Weights of a small contrastive image-text model.
Training: soap at rate 0.0011, batches of 128.
Rows from block 10 of the image encoder of a small contrastive image-text model, named by matrix and row number. Rows with one number belong to one channel. Each number is 50 + 15 x the weight over its row's rms, rounded and kept within 0 to 99. All counts start at 0. After the name is the row's rms in percent of the matrix's.
After each channel's rows are labels from the 100 images, of 14976, where the channel reaches its highest value: "lies over" is the class under the peak. Only what is clearly more common there than usual is listed. The data: patchworks of several textures.
# convs1: grouped (8 groups) 3x3 conv (encoder.blocks.10.convs.1.weight, 288x36x3x3, each kernel summed), inputs within the group 0-35
# convs2: expand pointwise conv (encoder.blocks.10.convs.2.weight, 576x288x1x1, transposed), outputs 0-71

convs1.82 113:41 34 59 46 46 57 42 56 38 41 56 63 87 37 44 39 36 76 33 98 26 54 50 43 60 45 62 61 45 60 58 70 63 48 52 42
convs2.82 105:50 87 76 33 31 41 37 23 50 50 50 50 68 50 50 69 50 50 62 50 50 50 58 50 50 50 53 50 50 50 73 50 50 72 45 50 50 71 67 37 50 32 50 31 50 71 50 20 50 50 50 78 50 25 50 25 64 50 45 32 50 50 50 21 50 63 65 32 50 80 50 32
lies over: checkered

convs1.55 108:67 47 52 62 66 78 53 45 43 65 31 50 59 54 60 55 52 36 54 40 30 69 47 33 52 42 29 33 74 64 46 54 63 86 83 36
convs2.55 096:50 50 45 64 50 50 73 50 12 45 50 69 50 50 70 57 16 33 40 26 56 43 50 32 50 50 56 50 50 46 50 50 50 50 63 59 99 63 50 44 40 68 50 00 32 36 32 50 50 50 50 71 59 58 59 50 50 65 41 43 35 50 39 50 24 54 50 50 50 50 50 44
lies over: striped

convs1.205 118:73 52 25 52 40 42 41 04 27 36 53 52 45 33 78 35 63 41 72 70 41 48 42 44 63 49 64 56 49 52 36 37 34 47 54 64
convs2.205 095:42 36 50 50 50 50 50 50 50 78 50 50 53 59 70 50 54 35 50 82 54 77 32 50 94 64 50 50 30 57 50 50 23 50 50 50 55 50 50 50 50 50 44 12 29 43 65 50 33 50 50 57 77 50 45 54 50 85 14 28 50 79 50 50 50 50 50 50 50 50 52 50
lies over: dotted

convs1.16 103:51 39 61 29 30 48 64 42 53 40 46 44 58 28 55 54 55 78 99 42 69 61 67 28 39 47 36 51 36 70 65 64 48 51 45 44
convs2.16 100:50 66 50 82 50 50 53 43 50 50 33 70 50 52 50 50 46 50 50 32 50 35 46 50 50 50 63 50 49 70 50 50 22 50 38 50 50 60 50 59 54 77 62 50 50 50 50 52 02 50 50 50 38 50 54 42 50 69 41 50 31 31 50 50 34 40 66 50 50 50 50 82
lies over: striped; rings

convs1.256 111:47 47 42 45 48 40 43 42 59 68 45 40 29 67 57 46 43 49 29 14 77 13 37 67 67 46 39 27 48 41 53 28 44 28 50 44
convs2.256 105:50 59 50 33 31 72 50 50 50 50 51 56 50 50 50 32 50 36 50 50 61 50 56 59 50 22 21 50 60 99 43 77 87 50 64 50 72 50 37 77 34 09 21 32 50 25 32 50 50 76 59 50 50 50 50 47 50 50 50 50 29 50 64 50 50 27 33 31 38 22 75 50
lies over: dotted; studded

convs1.67 092:48 50 79 39 34 28 35 11 45 47 42 44 53 57 53 67 59 56 58 48 40 54 39 38 74 40 68 72 29 67 56 37 40 37 34 73
convs2.67 101:50 76 50 50 50 56 45 50 28 27 35 50 90 50 61 50 48 50 57 79 41 54 27 48 50 66 50 40 64 60 50 50 24 38 50 43 76 50 50 29 40 50 55 82 50 50 50 53 60 33 50 50 61 48 36 14 57 50 50 50 74 50 50 25 86 50 59 50 50 50 50 45
lies over: dotted

convs1.41 076:65 37 24 80 71 71 61 57 53 41 54 42 67 70 39 52 49 48 57 44 54 51 50 73 72 85 30 38 34 40 45 53 38 70 56 34
convs2.41 098:68 38 50 67 50 89 66 50 85 16 41 50 50 50 50 50 50 20 75 50 50 25 43 59 50 30 79 48 50 53 50 68 45 57 34 04 50 56 64 64 64 18 65 60 50 50 32 84 51 38 50 50 50 35 53 50 50 50 58 50 66 68 88 50 50 50 50 50 50 58 50 50
lies over: striped

convs1.108 078:47 44 16 41 58 20 39 82 40 52 44 47 66 64 45 62 49 26 34 39 62 65 46 51 51 41 67 66 38 34 57 50 48 26 65 25
convs2.108 104:50 50 50 50 50 26 50 15 92 71 85 47 50 85 50 38 63 50 93 50 63 50 50 50 16 25 62 50 50 66 50 58 77 50 67 50 71 43 50 42 43 19 50 38 50 30 34 50 25 50 50 30 50 49 50 61 50 47 50 48 72 34 63 50 24 50 50 50 50 50 93 50
lies over: checkered

convs1.224 090:39 58 61 47 34 36 41 48 65 55 61 50 93 76 62 52 56 35 54 41 46 62 64 16 36 50 39 44 32 28 53 45 59 54 82 54
convs2.224 102:40 33 50 50 33 16 76 50 22 59 50 32 57 66 50 50 32 50 50 50 88 66 50 68 20 50 50 50 52 67 64 50 50 65 50 50 50 32 50 48 59 05 50 52 50 50 50 62 50 55 50 50 50 46 50 50 50 60 39 59 72 41 50 50 55 69 50 50 26 50 50 50
lies over: dotted

convs1.266 117:24 35 60 27 38 38 56 46 56 57 28 53 75 42 46 46 53 41 73 52 89 41 33 25 49 63 45 60 61 78 47 50 52 64 69 42
convs2.266 094:50 50 50 50 36 50 45 50 50 68 50 34 50 41 74 50 59 50 50 50 53 27 61 50 50 74 50 50 57 25 50 50 20 50 50 50 60 50 50 50 50 50 50 50 62 69 44 42 50 50 00 76 50 62 50 94 50 51 50 32 57 50 59 47 38 50 83 50 38 50 52 36
lies over: striped

convs1.139 100:43 46 46 57 44 76 51 38 67 59 34 16 54 52 68 56 34 54 38 44 32 63 44 50 52 28 39 67 26 53 14 42 24 60 32 49
convs2.139 098:50 50 50 50 50 23 50 37 47 50 25 50 99 62 50 50 50 50 38 50 50 50 50 50 50 50 50 40 69 50 67 50 50 74 68 34 50 50 56 50 50 50 19 50 50 82 88 56 50 50 50 50 50 50 50 61 50 50 50 50 50 50 50 50 13 27 63 50 50 50 45 37
lies over: checkered